A small sound classifier, trained from scratch: 39062 training examples.
Rows from block 6 of a small sound classifier, named by matrix and row number. Rows with one number within an expert belong to one neuron, the router's apart. Each number is 500 + 50 x the weight over its row's rms, rounded and kept within 0 to 999. All counts start at 0. Numbers have three digits each.
Before each expert's rows are labels from the 100 clips, of 14848, where the router gives the expert most weight on average: "strongest on" is what is common among them. Only what is clearly more common there than usual is listed. The data: songs of 200 made-up bird species, synthesised, often over outdoor noise.
# router: router (model.blocks.6.mlp.router.weight, 16x96, trained with AdamW), inputs 0-95
# up: expert up (model.blocks.6.mlp.up, 16x192x96), inputs 0-95
# down: expert down (model.blocks.6.mlp.down, 16x96x192, transposed), outputs 0-95

# expert 1
strongest on: downsweep; first syllable: downsweep
router.1:534535512466478540412429542464480524585595444417448497445500558562497578468420532482451513567583508603481467471443469533513482556469426597574459476490557521446415492476489520431420517482598508569493458477392515538446535501563568470457475527445504510496515540569484528526574522465479409446
up.0:453459513502529509363510497606484493611431518456362522549543549526605455465462557547493438428552507447439471565635492556466519491503443521547503456499462421509527481565523506464464540425512501487469536521494524442492479518515461542476539478466487594563565517491496593578497461579482559517
down.0:478562560549513471442471523546524405564491502423438520519574505466556466466371502540486567442489495485569485551569495564497488600552481509476413432452542477455455486591466439503507499436473447458412452546520535471464545478486413539516437506451524599519550609528553509537594425557460479507
up.1:522565521582510503450490458446515523509478524541489552528518507383415486535492581495568495580522439439469517561602415495372432490505467459547477482485550383525505528394458547494524570449486506588561535483448542483507534499472565457527470507437539476596555512521466505383552464539425538487
down.1:490555561495488467441432490534621486521538553396526509540519505472441479531508491546530483510474553472525514563481429486469528491441392542553476447550507422541526495559485553512515485472552452531445511528557486403534423554537521459490490644472468355465420482474579486443601424509529470572
up.2:403507517551467502466431499531516499574438497442470533452573486489568501551463450470529577501590424435514563511578498501494451456455488423518557498502433485573431589488465539531497446498477617502526482527462518522498431470472456491583425561448434530596486433421651464536495461550537542486
down.2:523508441470557444510442601557543471501587494474433455376550482508456486522416552488455531530399509554616513496505536475523469484449381525460520551469456551444548436469402521510446512521588503551492472470529527574521517569522523502528472530516427476466431466515531511567539427612516424569

# expert 4
strongest on: click; first syllable: click; fast repeats; dip
router.4:476584407470614526408568486550484532559450549438461528603459494475503504456461548556513508544579458515521440572524508492498448474573468404579607441466555502443463535428488469521439467586599538524622473528500568487539564471467445436508522524467472466516499512554498464488487497546513557442
up.0:494461514505432489546464486526543499433498478468535588549530465372465496576469449508463591445559526474505413524492440521511419587448480477525443570491551542520527573463519509496512586393443547523470465357414478539531571557484495588412467546483447588532446473510473466508488450512520483575
down.0:495421391571505434575486614545484447535471485425501435492460516485496440444513497497533485524439497508574596465501440571526466448596484521471536447487487521516496492483544431452504483511578471522500438643486497470527520479574372475524556468560515487566562552406596522479546535513500518413
up.1:458525433402500470483485590546420422382521546508535547573497516470555456551500450557558478492545486445447547591488486464541458522544471557439445449410588590551525422522533453445513488439434478552542449509508560526424518481466475451473486576459491499509498413494453461511559477465404602518
down.1:542432508421507493418520570639389534466527556446524384466530495533472549459534526377448537498524470488541427490572453548541562477520540515470512590557434435504514510510535480490444541551571522496467459420552521558540399465559457501442483498465559496496561492461515475455423591494510499563
up.2:447384490538529430549452416450482515478494492526488487510515561530481508591455533449547491473461577580480485507452455534406561493535528533567513474542482470409514520524550519447510525530478492472463450418440515476422490521372462537523445556560558429609483411567614502425560533495583465486
down.2:528490458485462449597520522521509579457491536467534452421500615457535499464471490593406528460476500436503536539523453513604442502424601508544479432562476567562509449509489463504504507377482481548524479617469428495491468541498480483532490558510501465481550478415424586554418577567442448530

# expert 3
strongest on: low song; muffled (low-pass); harsh note
router.3:536485596529531489558486491527565491491539414575545508501548465443565403546534511520475446544421536573490579529522520445430488529510480454425441540555454461486533502489501518465520455532449463586517383534470514371483524593528522509438427502502573499482475592494470570548570475446396591538
up.0:482446405537561564482451475411485409566458487417538514550441498539445476545508550494532388526457450484418438561484411405462489494595573524553514489504584466476532518548574454484492523492518509593439443471482467546425465539420509469513517444549510537416488492539543554480472505412405508456
down.0:521461499549444600446469490536487555562522398465498502494436535515514473488478468533406646504449483536445454616540523621433574426534542512432548463541483497490448531466494543472563497548450417454447450465537455478546469556507479520498639509475460486434489517551463556423476463544524518555
up.1:421558412534437504414576530503457489479502531606479540571365495504505391538466472594497482574515563546463504469511589440480484613471457407548523381479503487490489516507492474542482501488373534542532530536542467536540507523470532531497482489567451434546482499504501441432516547544496556576
down.1:513498437576485507433480501566430433505534445482442419515430503536631495585529500540528545547501550504470491519540421576540483473588522614529522459464468633531476477520519529454514472505469416548573480504505509585489491548423531477427427466519468565500477480474407418570526480482410454450
up.2:396482521521490469525521481458428494557522468513564602551501511455561460560477458474591565478527554422376434405514500510574388558374460441457462561573499520499446553574442459501471532519549511506501540520447440431509501466514491514519474554464519513554548434491506575558520487596555541529
down.2:490540408502504503580387476558471494565497506480576362433504452540496553538595464531444498478440455545547489504543469443415489558494530481480488508532419561486503550470457500524573540549472471504603548491558443512557472431468546501485411451512534452489451477512440438525580584429589583533

# expert 8
strongest on: arch; first syllable: arch; rich in harmonics; pitch: middle
router.8:467440482581572535462505548446435512535563395476577417488443529467442561457474490508562553537506593519541574399528485565547443398491467536568479463543526487472439510477504548457432535514518492489500543469514471498404535515477411498520537414538492542559459556451542357398482538478523483462
up.16:504513543394495466559523595549447567402475488450489543543492516433585452605483535497526577572524469525426533450415599541545532473566539534460488396486506455517422508490504541567443481444449520512521473493543549455541412543514497543562423521576510388466556540547494503484501413526546516532
down.16:617524507573409538478454507554428466472541464530405520495504440440435484551475519478502415561532477513489501463552553495537421585547430479567515486498485546512470522442478503523515590494444496485526543446555606493583360433462533512458375448539452545591543572490480506491477438520516506542
up.17:508464482434535436493516531488468492447442458550636611529518542438571514646532414521441555484527462476473468520483561415464471560445455441527565407458523457448486484468509485475468510517424527462529465478513463485504470569395546518460540580563467472570449540541519425531534497578463434443
down.17:489513530438505436472518495437468465575524481535516420454504493496405437426474580529435502467559489522539529522469458516490503493534548471371511423508368550540495473525534445514463409527554470570499562518476513510533562498417568451524516456542569621434515477455505634558513496478591577489
up.18:521426525560460503430471494542487515420490476481572425481477458439469410527577503469450551577460430524486420474426426604478477644461503462426544527472406478427495523494512560589501450410512508426502553514522548488507555494491548443488503468515579456518557455404532452491518501558494544415
down.18:583448474549501508397567549536562468540397454552567576368457569516509499570532524537558505448471519555588517465555435498478486450523469480532437490544488439466498402453498487367507445506588522512483465534485410461459574498554491566519459535578518538480441422516496535494494511463582497481